config = dict(
    model='class-conditioned image flow-matching model',
    train_examples=101725,
    conditioning='class',
    objective='flow_matching',
    logit_normal_time=True,
    norm='rmsnorm',
    head_dim=16,
    moe='top_k',
    moe_every=1,
    experts_per_token=2,
    layers=6,
    beta2=0.95,
    epochs=33.8,
    weight_decay=0.2,
)
Rows from block 3, named by matrix and row number. Rows with one number belong to one attention dimension. Each number is 500 + 50 x the weight over its row's rms, rounded and kept within 0 to 999. All counts start at 0. Numbers have three digits each. After the name is the row's rms in percent of the matrix's.
# q: attention query (model.blocks.3.attn.q.weight, 256x256), inputs 192-255
# k: attention key (model.blocks.3.attn.k.weight, 256x256), inputs 192-255
q.155 082:473509506487433540480492529580496454520498504557547481503463540504468502490517614514601464462478443465466471618480466506457519509505509577581494513549468414553571561553520479569558523575530573
k.155 084:467494480488543571493512544549526442470484481508453429433468573539500464534477504440566496455514514487452508456524507467493520499518483532533510565509512446483524520509598468555479511690478469
q.156 095:358502523533498518426518472462444508500468524547529511486382458526523513506505605500484525511503486501515562515425405548445579515481459491520507511503459483581546459472435550465643524546488526
k.156 078:470465531530484657525519533468516466516477477460513303487468462622499471471508494429453557545487544472470506449515494558517514475582551457490531547507489450475506385512447488532530505641490479
q.157 096:611506500400498523464475517523563508489501480533531501436512481449439512481511450531479567518482576539532562583487564460354481450527484491554475553537598515600451461482530487536534511513476502
k.157 092:483515504534456576525517520470499545491444483538510549540491464471505544518512492536595446500485443470385455533544465491490508454472469444487442551455477488480471506416621494452482556573520497
q.158 117:559465492589511499541524488484481513478516418483410478497549512551509541507488335564612451514456558475516468560542602508605505530506562575445507458471540553412480536509523503490427494478477448
k.158 105:517402500487486329513476499518459557551525510516479611544506549528532491521481490523571532499502515500551485575473519481487467549453509681474503504469526510475541478544443519513518470509522482
q.159 089:429488473461529496500465418503475563451480509472503505520396528586478547522497551550473535500520567517531606493547498480526568460508491439504481562486434531567545406512467570363628475525516435
k.159 091:503524502487516546498452509522525556426504484487464633510500500644475454488511522499254549510489529498598537519429504573535490538517518444538461430515519466520493418545405501506502508594519483
q.160 098:481443535501528493499451486503495441515521459520529432507592552517476504474509607400457538516459454468488445502502477453427475499527369560588468431449503544570418482460495460518520532449558568
k.160 092:495537453467500343429488491459499481491482521508459621484495475377529509393543510491521539524521479495488503664405489485462490504568427485477508503498516517509523489444497494453498550431518505
q.161 085:511627436511463507535444485435480518513393487495602511537471500482541465543504449554373535497496515606472504460513554457466553489508561361484531524527529541446442341458473584505418490522477500
k.161 088:492516595507550632472482480462486476472455514518506486531507493610486504488485481520413560509483446460488507503528517537546517395510543345518442517483491514510485469463503503479489568584502523
q.162 082:521602460497450508493479523524479540444451521409529596537420375532504499543556428556507522484537542559492553499468481467535508507479609413442542523546470452392577423483526528474454463571441478
k.162 074:508444534562507629519495527539500517404521495376519468520473457689497606485546494499444595490476467501482493443541535499546508490488568420534472490505506520491465457517590459493524504635506461
q.163 098:525505440487462506536488430500517515548464542477576472520498487582465520534470500504513504514467519487545485640522479459416501466538406533541498474429484550501459382457531548519367509520508589
k.163 093:483499505484515571477481484510529596521480492463460599489465444614516475444448501412446545521510531498490510655407473546523497494568498578451453429510505463531504320574428473455506489635508481
q.164 120:603488453579466508502505538470545473497439473527506541523526512462546530462483490562516486512496568611507518587484595470502617530483534539499494542568549663551389565591504599569439492542456486
k.164 100:536534522478513676492521486538542421459496443564518509453505502316472514513486516450634428523518497532436499503559494421451471587628481590484510521509519520511501528470605501542504523461458472
q.165 099:511465475594551486451505437497596525461495456551458539527541516542499533462507531618487481528481470507473499489521564526539537472527553458507506590608525654626421536544506447590564501505509475
k.165 092:500515485518506541515477459536503486495578474502398483478458471551492485528538495467395475545505529565560524445523486626501506498505564496463471480551538459507502454516462487577552489557493472
q.166 108:449417543516548496492484482513534468507533468557477490495592502540441517506499639475481485520472426418424456411510476548482464495490502500527526489542502554623450553521474371534626522419562557
k.166 101:470488493512537289471554490542471550490580515483481496498523466478525528446473500545394441488520476569423488443568494513518465452435484497505537460475517530528499554530461497516520494404522521
q.167 100:393477534509577509454511508490476476524573465470564508504486466505481505515488531430503522459484410409536486586532477458490410468540466514559559483498475418550533469454518367465595485528576470
k.167 091:512465559533515436476531488515482463494485493475419617476536491585503520520489453538622560452497480459501487627537502479524532421476552517481544555506474469491448426533560509456506536583527516
q.168 092:497533549467494497479509560506431452472513457513513471470442459338585428448495463435448535497559490541452511378501494485518508550478523486489492470481516417435537502472472500444562495511462410
k.168 095:490530536521477476501556519496511431444466504532502458568504419343491479527499473582533472510482447492465483483522482436482500494484466380491502545478465549459459582405522499536502507381498497
q.169 107:585564414583477498528528481497528501518388490520503481508516489510546470500472456566424475522479544640469506491518556451492574471505531413467530528525563632472390433521508621530386488511431505
k.169 091:458546436489506691492555460537542493529461489461531490514484443554432440502498495421356560493484518476533530480412540557495499465598528328500564462592479513508487467494467498478522483571461509
q.170 096:456404563481570489521467518567512441462555502509480441494572545498447470512493617410477487490489436445453433399495474565481444490476460493554449452457494481542485610498500429505535522418556525
k.170 088:459521519459460318485468473565452461436556528433540463506558487422516459465517507570556515422502504510607520426454506476481494460496484417556456526470523523464525672532496494488488503381517556
q.171 098:531543488556548509427531510543534528463489431556409482472491493515538519430487456609502457547512502510477564485446571444583569486493575472492512616530559566520510540618550475488608487509467389
k.171 069:529568422545524501558475530615495518466489453551481492491502491437446483542461513463339397521505546573440521489411509515422526554505461490535504544491502489524496500552544505499527487500482449
q.172 124:454551471610513522539477529437510464566501402503596489455599489501529514527500600466497492459449416565484429553506545487424533483443506464477488526540576591601364443497508415506542490536597557
k.172 098:443487477510491513497480541463536547493477486507453449466482496569473515489506505455571432453473453500337491517517478483471518356549489450518473621501459465496496420434610499454494537624487514
q.173 112:478607513463508495439497540509446507479525462502420480433416507470537485449506416532519488502538540476495568444520484470594510489495536479476503518485512425427593473513515479410587477525451401
k.173 085:520512426528464455537482566439491534519419500576476525532521501479455520506546494524453403459494476513363498508531502539487485463417459371522507505527451537537481525451520513439494512529488471
q.174 103:459510508561584506468511512522544523479519456521461491497528474555520520488490525572576469520469446475467492508492532552559493471432559461422492583570543516521529597564558384535609502488516443
k.174 099:485477505516478487534498513463478513571533500485496367528478486568528462518490529490593570484492527512475508363496493507477513446412518574499469547536513517479510507483495496531556516586472461
q.175 110:474585484403409504564497542533427495540483570377549508440448482457481487575501444448545518414530530511556505499506455566464459547440497501439530446464468339380586458470488574419389493569500541
k.175 102:488507459510476567534530547573515481570436488437585360479488528579504498499485508462502478460500472447498482397566474516536502501448478516529537524499482461520485539547554494477454532623503513
q.176 075:492541510451478495523556553528533440493501456561491443537495439495531441454450474512521544607524512566438473459495483531424459439491507508521467473455549556449370481423461465509467446466448445
k.176 082:536534525491484539478567436460467494492493467533520485563500367490538485439532479527520487543464480567464448485507462550465519433515496554488400492426535507469349472472489464522492537559494480
q.177 065:492428523515509531545591437491535611475401467473546523438444451490489564462462486627565584387451491462562524488543544453478465522470503582506462438545421428537548528477467585468510513473503519
k.177 067:524473436526535520547551501568525480609413455441444516530484496439524518469555459636524528580505474529435444476497457422446459518508510392439557556490497473539513478547588606523507496460483458
q.178 071:536453488519496515530491446494540445472421471539508535480470528425542434492470413441381464572525479483504497504519479450421545502501623563490585430445585486511466583589583550582506436580546537
k.178 071:498519464493472470515610607458490490540460470520501471548426490544540484514362448433530533487484458521462483492564483458444514450473560535517511428538540513511508458534522562376464541388463512
q.179 083:519500491494491499554562535516519489509514487533520511573390409518544476476480503543539482573464473482458434534531428545430471493473502536441550459612484488474456428465444468564508531491509494
k.179 095:518465480487485515547579453401522512612483465529522478543434441469499470482437504564478508591444451497535459430600415478439497510466509507441540445560510530449501500440441508520514482501513485
q.180 087:487441492481510498531625518649565430527452442469510579447443422490403445414436467421478398483507477510513465515534514496466505478538496471522725504514488495457385494517571527460487467483513492
k.180 096:453476495452525503548658472699531440515491481464524512453462399466399464464460439431461445418540464504449497515517558546495508485509525523473705470499486465474415515564558539484491519528509527
q.181 065:526476516517467529528521553610503439518488531509477651570491530548530488543612487508483382554451498503470477564497434485458482473483504588429542442482508487376490470418530476523545377439488552
k.181 071:543530471483567499546426518549513487446652444542553528487475532519471417536456568584485499477456520556469519515485433505585522538446547452455464437589497492504522500435542481566518597450479501
q.182 080:544451536478476524555401507509484542448553505560497531506387585524551474530471531526495492572471455474494472532382430453428504512510485477535297529414515518477563497452494532489509483501499523
k.182 092:505478512472472535580418481484518519398531486514477478478402503508573554523432533533502528518438503466509469560374473485415494559493463521484323555461497523478597514526483545482503524515463504
q.183 082:494482464450566488507496500593598462591559486416482437484501600498531534525484450433518515463491483490464522509554501466596543443449512490504637515546539425519454489531520565470490479476502503
k.183 085:525475484462565514483519415634563523555544475461468519504548516495499511503362466430455507501494485493530526499558523452557498473446533521522565534484542466539423514548539535471478498502511492
q.184 078:508489495504536501484489496500529446472467563423499530500571465534483503441515504511499549521545567434500495436517516515499480458521439488456444497575533544536499487484478473500459418522471433
k.184 089:488496491473559472472478506420489524498497522474503524482514507511481579449510536548524593486501511461533474479552517514492498520437412498478511469656517508536449519521457469519470540489459416
q.185 095:537512536445477508543614459659519493489535421521489448488345432461558541440523533507493514543451444478537439545443437514386503522472492507484519531525489553424456457509528500485569513517459504
k.185 097:520481515507473486502570481665506515439465447507489514474409359448541532449445531516507491569492456515504454536388434470425494546489468494450499557440547512446444498501510465537526501456492495
q.186 067:516450504599479487508609538464474586497654480488504479516405472438528601461482484558609510424446497529540465515472475505487516569483506550450393498557519499553543491518405498565514512445460464
k.186 078:549449536504483481574541531534468508558527446510488458520352550549554481538515499562508571541451479455495489613436431481455486546553589584544456487591490459547637531520436560428500475567453541
q.187 064:535438456457524488506541487494482521517503538586565515545517534610516465489504430513438491493499506523476507495562457527439486458462512516493394437483519434524519586434569500448466618531518481
k.187 070:450497576497382494499355520527480504539540489450545510595384491476570507465511501458564484598468574483463578531489460499479514499499471456502445473443452545559528448514420566438497391504485521
q.188 073:471478518505514490494662524548487516581493495592465514454538463466493404507499444421431460542512540498464546556536542500529492467608598517491508507427499405480495507534503565461479498478529563
k.188 088:483514470514469524506501505558477507419550534479508478487501514490458475504458451493457453496495531568538540540442524470541490490482566515528506505422503420542471505565556533463457509499494533
q.189 066:475459529458444494507461477514531429523489503572408511397427468573485524578500406564451485579497496567468459537430470481467468554590546577509523545407498510487456561464512557469500566416526518
k.189 072:517530571549539483567394494411497622514589539545471487472413517531529392525422510543448533443444469456464523516511513451530469492507469443562507528445529496531513500503459501497513446527518469
q.190 088:508517477530502511523621492445497532608481479587517470548512493516482431589343394500539424537478484515470499560542498493522510470555512533499498449430494438469465484478499538459479488509507559
k.190 096:511506514484472473552588477466446538550488460638528517528483533495557461582428392508488486505482460535501503527558453455530486472525519512522487509433534458494480513534475543483511474477504536
q.191 098:493511466456552507436468507590539513469513501418488478576638550512478510484464477522487496497538486513478467569541546527578476431464530451535416521505550469514398518523502487505438546532484503
k.191 101:514480469482550492470465529583521534462575522398521460522597479509487508462497499546505551476522509515489488539519498489600451411459476391527378550458570488539486531529523484465458483518480512
q.192 092:505515578528511494510561475525575432452621518548528509540464460500435540398486476490435524536469524496465535510559513537455474459514515597480515529511448510521496511507521664464437496479515534
k.192 079:474541502481508365519555549498468473465542514563411624512576435357518489482495498540468490458490537557523500600455526559395478514479485511438577487548542549511540511481474510466508435374480489
q.193 100:520478572495588493476449534514430610491462449468495498514535489509472575492511501489476508524500521495522486389478443512588555422532431412488522565485562481551332545495502640551527513497470539
k.193 091:515459515491445406511537494463460499512495501546494399546561432485506528503482478602560420473504498531456508433531497497486507447337484409509498605438510532482487558444540500529502507450516512
q.194 096:483472533477568486450443553551394611548374420409484478480561515523530543575543510501523486428548479503549468412492471516616565465528419391522547535494566511542354587497530468574533502529474508
k.194 094:509495492510447525521513484510507469499432477456606353527503527480480478543537473515547450425511466465481497375538507433519520541422466448547549569505471497472473606460517511548479475443497529
q.195 089:517415450438461503551524498509450387467474503533436498434564472496568430580500534509482423467509511523504464689456520542520479516505535455522484490475520433420495440534456359527562483528538457
k.195 082:502496553490480539555533479483518526540419463520538596482483484470468424547473468509636571544494474472453519615392485408437518533543485560459515498510473498513513448477538522493453513561453512
q.196 082:498461362473498516392553455450327454406461472429498491476515521467587465564489533497500526482540505539494551556392510519552421486507571371540461460499520495556449307445464406484507574485480583
k.196 086:481509531541505563516473468445482572488461498483507595533521505615477509542518480509385533510480486485475488627391511635503474451485513398481484418519459515537510413497453509492494496584480492
q.197 098:480465380533419516548531476488605428495552572525500486428466477441519471459497477510502506468470525503443530561474527455379451551459526474526490464474452520422696417481471417433474538508488468
k.197 082:502452502507531603456471555551531529456523510471438550481460417621486488430475537415432525509493503516422501522459509481520502374626586461465502500499508477461490401508426468476525481629495491
q.198 097:499417464481464503551466546483467453453459506530453497449545502480559473576517542543461425432534509509520452578469485555523533429509478363512480506481542420455491443541439369547555529516505441
k.198 100:507522505495494546464493532423509465465454488496523554499500497484527536447548498513574522497515453467433473596533485487522498432517459423491471570504462505534496456438533470483467565495485530
q.199 099:467484441514535478414466518510392585485379481428491503511530511493603503622506514507488517411589438489509530455509507490550525496474443315530491500465550611554528499452524306498514515580473570
k.199 091:483578516526517665522542512513547423454468515483582445507497462509470480519466489457405524510474468441486491425488497531528492476559517296555495496515444485522454567497483488488492511535497491
q.200 092:468450351507562492378489518463359521447410458481487480449490522508554540563504525473529551529536505511539526567409468485549486531472455483537458484513558615557509417475518433505514515488428598
k.200 080:483483528513538674546463557516486513482488494558440437465514522645494505545507496474525487478493514517428544505463467467460530477447520541516401573505493497494521393470570504502515548693497461
q.201 111:499535464455490495439538452470393499552390416412527556561510502510570435593478528503570526551566401516512497497498544505541462585484525554510523444530528546535488514490541302475503483528526514
k.201 097:509522532496507644522515387566531521554490503439607527500453511478462451548475527474444542568475484469595478435456536544486489675568453577474497395552518495486489542566478498512497444519500517
q.202 095:503581606523507504538489465493646475534632545524537506533468486498435515383522472505516553543442513485457531427585530494422480535498487620458480510507432523489566575477531639466448492508530511
k.202 082:519522510509509342511530501477504466467618508504475539526524515425528466467563525551521554534516525535516493446459487544455497535450442553461422448520525525516540602450396496563547516346505495
q.203 104:473498451506593501371492508499291584456386408405516522565492515550554539606532544460502548515564447490527520479451475474598524490485485529469520502550581596604395491468513422534529484507457614
k.203 078:553529487487477631589424473505548418506492451488536451514476511543441509583531493486476515531448497470506495504588506519458504552439554484487512470583471506505464490504508498461505462581469447
q.204 105:479522489572517503433488560537491461424489503558529506544429506490534487543479509474456519498547456472478551573498504525450500498462473563480481528480475659500640526457501417476451479513480565
k.204 087:487607519478535600566504590527509431388522490586506516458492511298504498544518517459475443554499522524458494554477445380421496600584489427495517550486520537493503528466546533523523473378477466
q.205 092:497431328500450498469550467433403463491428519510494482450496540480596440581520518478527484500561478505507499605441503493498472513478561467546502425498516510506593363479458285475514524508490500
k.205 083:477496511504546707493509525430512564565445501510462508451466487733493534509494507413397515523530478467467481568524505545557507430566566475483486469556481443525502333534520476443487523707482486
q.206 088:472456309492502512454489526483441525523396482492519520467496529478563517539453517468609539589525485480516486566493486484461497519474483460538515459494511611519532430455512411493501528497449530
k.206 091:479460524475490610534523559501519463560471501536495477467471529635506468524456525426562531471511504505439500461544490531489504459520525558470531548548481453482502396541533507535533500669510452
q.207 105:544455526447429510605473490504531389461520525531458530477541498501501439528500530526469399453499510507487442628505520535509502453524547498495490495493510394417484472565454422514540510514564404
k.207 105:486477514495510465448492522499508474477452488473523658487493501439509518464484509505617547471501470451515485649465475437513504501601462542472506512503506468494500450495569492429464483467519532
q.208 096:457499548511360501401524461485458515485474535508505475546465512484565489433497428558538473474470485464578527429542459440564500510540424491510484462507452516457549471449504474543522515439424510
k.208 064:507422578506518591502500493488512500526383502531424641446506531419534532497531504544562453437538520552493553460563510468517506500474377603473530617557453508551532505396518554517499461510528467
q.209 086:473496480524503464571498456469526420460410529508471499459615506476567534555515575517477447459590448475490638510528483500522487445451493384498490533476486515504491520430529515507550499537486455
k.209 082:505457508506540491499522554489451541472546508409457616591536476457522526514526462572482570463574484502525513453497541494557525440428515457478517566428495536476509637541461446454539490474524511
q.210 074:544578494551454482466518425485536507468523503426464468561533486469657530430514499567488382548513507433602597515576468608515496470534451483527513431513525584466509463486464525473509536468486485
k.210 064:521490456517549538520502449501467524551512515576510474552607529407566548550492487628593477520519463479601489549442547408422521547487424563487498471423498560407503562420605509491539452447516503
q.211 089:530446509504559483612465443577498517505588497398416397559546511444434523526513544442568531506535465538465449491507486493479480492450537528494514488520521496537489492487454465506466521534540505
k.211 074:453367503504446489477476550533429458518578486532424608411455558496564497439500507484528503465542524538523516452536439520579478542446490645498508492459558512575546498589493472523484473486526543
q.212 097:534521516491534490528448511572536579569525406531434416528572494494487519494478555457595515531511399422510602505418524532454494532514514538494489451529469472547499521616517509527431473477506547
k.212 087:517475494469462469482545483483470465582449522364560483565527534610501510548478531490575486547441483463488464511403484511391518563487486592466480461427539608492517510554424496543495482501482527
q.213 094:485523517415364511382517472466485589563383469522517437547506482421537519448504489525477477514455280389506598504479434523462456481527426417498489484497365531472565462442530503492506475528459534
k.213 076:526493490464447468569461506513602638547418504570524509505510488469494511548499463479566479540479508472515474556386575614392522508468481473457491425428492476466423531480469519499495514478433456
q.214 091:465548438487388495421494501475435471506538507565483479535415532490484500386492502517583542498507414434594548412516458428546488536574503516482477431406442523440517471499478450497584492467400524
k.214 068:535561462535510484532518559478514348546524479492526729416433538446512490490477549489465492520481553550497497424534508463504487533571539593496452492569508498526567529563522521460517513494492507
q.215 094:392528485480476494507486489464506525508462599581446588458522545467577494538506595465538525474507513422554671504566459460565552481490497524527480509502453528451482534546567493478585496572444434
k.215 060:509420491464421363496537447454507491469490507455476375466490517666453466580461498550689534517484504474515519547514544577490548442402497479566486457522487500510400497468509533509491431581514540
q.216 100:543504500505469510371543489503467477498450403515598514530407458505472514486504426556459519514449415486482381506471503509439426529533464441492508531472502496483549470438504558498475513491546538
k.216 081:500562502475537566584492557505571520490490484451593447552456448383428473521521522430499566541461491440501454492445567513387505549576521386527523467524466443449433578515481528459527469443447438
q.217 076:472558431503592511493442534467529467470518532571426610507483506434392486511499529480424544453604565603518408457438519452463522527506530503477503412408517449505468594623441573494521479483519501
k.217 073:544517465538523453479485470499513488521462498428584644496410512543485461409510459469372471474472438453464416412522488447508503491583455411535496436535541517489494589478522497435490512602552542
q.218 092:484540494492368481440487513468451525494564528458472479521516555510542540494513542443472497520523413483467627495537449446560437500456521561458507469518399596400503528546488466476600484535418481
k.218 077:516536492516471406498486562450486515461508517649448446426553486492512540475501506503328362516486485555411546539463479411448481482417472480471520573411510502520515394477433501478471502569518448
q.219 103:513505465465477488477462491491489501506485443460449492567565509492472578467507597463454550498575282426466631480502497428388455511462487456476490503465452529483516498548532498471514475548512536
k.219 063:534526554524438443559440514497479448498496538482553590556520488588499499552506449572440617452473516480564483506491523481446510535394452417501511507462498507508488569482444486482458612515518535
q.220 097:447532508496526502564484476484529504507515595499503521483555510463537506624503497495513472502479680589529467574503480538591563505426514486514518481570493524465485562542421539495519470589507433
k.220 070:518435498493535420502441505578508481473476454531500522517588472433445474502517501513510514478521477503502507405517547467444522510505490445464508542431529425440465616436502486486457575554510472
q.221 096:636557422483455498416498546536494563529590405525588445547423503534412490498486436497510533517487445567500349479438539508495436519497483517502506479564508479489584464592465488475444497523537576
k.221 073:503574460513469555561531504517581437496553518591515501465480546429523445503487510502394392602458551519435509485459461465452501594533468430482506488495541483542521555470485507625446437545480460
q.222 081:468544561503504508480530530471524567500517595563433517459469506479578431541495456514579463507434670515569475499494510549615559439515531596527501470553559517464500556540446441454494490523479463
k.222 056:512543583521465463446515399441417559541502503609403403529555515538560439466494547551577442485514517588522496480416470537490497454487441510520469480485553565616534500467565488516501565627539514
q.223 089:454537448522577517553464459524527556514551571501478494566487526420454562566502565457622548450522669562468408551511548465483596529473531499536506501551538482492430547558449525500523507538587477
k.223 073:474437523535501405535468501508464565439577489513558447429481530482533552496518451476486532495475533503511478508606465451573544468499569568534541527641490402505496471475585495497558432568483536
q.224 114:386479464481348499580479528524389529484513528471511535424396493504561528575512500497462512497516575630498550511480537489526556495511479463577500449482500440533480579485457500512584494401478644
k.224 094:490553534514540398466505446481472482436567524544446526510529501348510501445532513531525516510509515513491534534410514450489475468589495397524503500483499546514532583424463504498503490342523526
q.225 100:480504510463411486525520523527512512498507473446452489438567483499497557516489557464484533495439458689506525433532517541566602489519540488539545429521442506376468447536461397532553491550526558
k.225 087:450470499480532592482573475580527501547489502459522493471512465511509496482504508404414554510504542507569528509498519580533512473573529511469577404558498465504507423564401473509535486516477458
q.226 106:403551473530400496583500493561502512474477430485563476445416479486513516501499476541448552529423590457523520465492590495481491490503472459572499416491514560528469589484477538541597497432440516
k.226 099:493525497478507343464504462589484499447571487420516495514499435469502489439495507505381490538511494526583498481426476553522494496519487448493495446501529532498487550527392508522509461420505552
q.227 093:650398456478557506473524517513480429544488477514493527500561480408512460485502490507527468484456424533500436390482519502527483439491453473447502520517530430461509692562542446445448514443503443
k.227 093:509521499483487537470574525555485433491414488518560384491511474254496471498487517496632434457495445503500491404506482468519484519544445485532538501448519506465461642495535511541496479308525507
q.228 121:351534471558377511662505533540437460526515482504546447468346489486500545539503452499563538523455590495516512555485582494486502525479430512469518468506513538591524620475490575536574478494431581
k.228 105:507459497507499362485491528515468469559505485503475321489500514513506480497483516520671448513484494529471482423499497452504490456441480591510508547496538476480521548502538472524524540548501522
q.229 111:472466511458515500482499530541426541452576596460437529533508451494559487562507543467546470507653471648467552537495402526530550514523540530473489547550507389502514461532505487495536522532557596
k.229 086:538496521510520634550530531547485506436488500558425580535506418458480513535501522485551487512492551518455499482463488496424490530519532529483460520516508547532542475479613504565515522536480433
q.230 107:395478475509471505594476518498375547460560558491466488490462484507543480570522484492475511504616528655451539424521450497529536490498505474471496478552533420569514532511469523522598512467521610
k.230 091:462496479512511461487495489411482552464503501535460507527537492444508502488525542493421467474484492536417511382522474515537513455477488479559429437470541532515517565454446531561534489421503508
q.231 094:458464506503577494425480506514435536501508603508526626554427480530528481539463529476486465468635563516440525586525447490474504476512473562599502528472487381539509512549497561485441515407525609
k.231 081:510570481478537489478509488514547468502498512576431718485548572346497525500491508541519464461526469534465535620496495460452462497473473459465510496501527528529542530527564548488497514422500481
q.232 116:589439497456638497416492476505477490485524504494486481545584499477558419525507477539478463478609475506508514406514411508477459503483512497402519542581587408523525606514505499487490500444529452
k.232 101:513567505509455521559475522519540415491504471504593396533477487395496489518538497532428477520471512510533516375574488489453513631399520449516547524531504504497465620437499486533481476384494466
q.233 107:413508461514487508562500486490452535513553465503546463502403532503552452553493442568527521495578602398538521503528485505435432494484482518504491472542602470676478630476507609549572490452468537
k.233 089:515465453522512284510498497466462506513642490507469445563532568541546490524486494613481497487501528529565490447572511508534469479352488508524465507452549515485549624498437479528511515489504510
q.234 118:591480517451476497427496518489572516487528479473432497489617524499488542515484565490569516503432403633524504467477488524561590517507555583520461464530440482326499491541484368523528516539542492
k.234 108:520537521488532656487486460512509504531503529490525526444498533418519494537496518436504524561486546493588508508440498519471503629610508629458438436569510474510518457552475517537513484471469451
q.235 094:479474463508396495501526474495462532508497469512518567494393455470537499524510535537514514529457545579473484609500560448477545455522452556605506439472474432482495566481495508489541521376443591
k.235 089:510580497473496440460571464452533490484515500568471643457506481291565511480493478514541463549549484505474511600456468413428475576584438539453543484493517545509530538427525500571476477353491513
q.236 109:550511511527466497494466490476535456501421447508541562488465509476458523400517502507487514478366504368499428532495592466490462464478439454550464517424475575501478466469516499448413499458456428
k.236 104:497508520485515450453493541470505454432433498418510529528504474467498518462534516519545551459528446475485455597461505458514490457521441415514458578480484505507481493450519483497487544465507498
q.237 107:523519477446437496541473474551487484499504510482414448479569502491465529573516617470526513509403425716497514469493556499610612481486499428447525524517459489359535421492496442457533480579508537
k.237 087:482567484525522654517490510551473482439518538496522319469484557672503464489481533477488459493483512505456499406552502476522518491601541419585477530492527480531470488488619486532501508628483494
q.238 087:558530510548519510455562464474542512485496485565454470496552562543531435417463417571488503457529479390513540532497417489437422563519526537494520534554580531625474475506512484498518501530509427
k.238 072:500462527531533444518503492568519504506502491494486534532461529495465486514484507487327545497501577461572466509402470430492560610497525648566548519462473531434504463581444529509481446584474470
q.239 096:574501542460527504473503463461493500509502537481468521491578491499460533480491599447446509517504399609484474422506472510577550488471501368430505560474455505405508326492491428459428506574537483
k.239 089:488493502519504685521526526443525505539471512524511427480469508613507469520471480488404576547472482480471495492504490526527535414509546365492492538495447474517458407463460517500493492597479487
q.240 110:539436470527486518503659522587570470571544560525521468506524533515498500529737495462463446458490503500366491567519508501534463403531570505479539488519499476477566476532550463442514512513559504
k.240 151:493498489506506493509304498553509508400443500315490465472506348427483488462583477483481490349489478534393492560576537500547489505557694528529580457501504534497496465554443518507468537507498488
q.241 114:597465510492516485506523457539505569440418456453453444435523300530458529486358521553487442501466476483570433459574459475520438552515466438504287578457498446480391482515481507459561510551557510
k.241 142:492509480524516515491439507554538539402506515538594524520457546520466642531307500491481502557468456522562471517447500411476517503381453471435404593580492550487491516460498486534482494498503477
q.242 118:454446519440508520427335456408441533488474463510501474497509428490513548469577512531527534563441559497559484458417530478482513563587473423553395506374475505477414499472521460461479482486506503
k.242 146:535530509502514519516498496619514481447563458507509496568493483470525491475686527457524560563486489511513525447481479453532482488497499516372242504463511494466516539410478434489549516524494485
q.243 135:465504507529479491571511532420518360402515497464460504423456478506469525457535489535522525545561470494543475446528478477445545543446427507542420498525488526460566477501506522514489498485507458
k.243 179:507562508471456494494575494466482579476512509552581553567455523551537533525553525596450589353495495471480509549412460536473501510495463505516414538573492508504546434446476484544538507479475504
q.244 116:576452450545573503489447498522425509544493460489578480441544572564465559488646535485521502431536512510574425540412449538622499560415453409532603474495549477487508582426493459521531516554577556
k.244 142:494533519571505475509605526428514451462439545541425515448538421542443514485663520461517501403510510516396520482543570525536507489630460486477499451482474550479484427530486477438467480474515507
q.245 118:554448449515512493546695534443516445564488539508508428499574429484502487498517560565492541515498514495581535548629492495531500452472539392564442490517512503518526524524528430466544523464535513
k.245 141:452569514447531483485510512379498535428477507523490545523550500587524540509346485505521520399541487526454517417581499576531474443392390536538459496505505524529523428514503497485481526541495510
q.246 116:577462469507541524518530532553441543547511469598536513527477502432500381537337538538558457474504522530439458509367440453542526501541567416495519493433540477510518462468477507544535490482510551
k.246 149:501462551482490492525503484480503515529507497576504487540446398469517464502319452475525409625474501492438488555485462399493492529466499473493541447424483500479469505552504520515480532561509530
q.247 116:501491462507487496541602494606436496562492461484490512493430461500566477502503478398422523421552476462480503503547506528560577473534549544528486441541493488514499447478475565555501490536560486
k.247 140:456567523467529504489333513576562499439520510486551519517524628586451517532343482464497547490519545488571506474398453503519493506465546450539604487572494482511489581490524512559499512519532514
q.248 123:497485477490456503568291528380490489383545538489463507477444371493540429489501555452475479508611412478466550531399470534501539577609484503473435552477493581432596505503487432502496494471520524
k.248 147:498447602508491495465467509485471538397432490460454477531537594533534551438664521472510463648539507526523491521404460545464518582360510479548295519513527533529513484454604501577494504539491532
q.249 109:568494394530511493482436561411514543498446494523492526432518498514493523474513529502586541627570455479574461461493405469504507552425439509507529582542533542502551468434598538458530531527554530
k.249 119:526521607543513504499535488455486464537502502496453463510503583505521433480637538328555527570497515514607512545560526436474517518502483506457390560605481467468477389492453474645501501515529500
q.250 115:444465460540523498516748502612466490557553468475425503479474483469448498439585519522582526606555480512521538531557572508511508450408479471460450502571520518505469467541520487498439517497431503
k.250 151:506525469474527479470463519551539458482479508419477482478521450521512499482453524437527499360506516458376491447585532532553499476537426545531516427592498514533475529546489481566500508505491489
q.251 107:471444504451472490525382469356481469494518531498440504396541548494458508540600515454461439469489489496529524453528555586536479555502365447514552494513503524488462459516465471509532499527522474
k.251 121:495481493540493488497489527415479542545483504578583567584506608498517551540747519493469435467485490477385520550508523482551522569544499526470448450545479515548529509406493494482486521459477514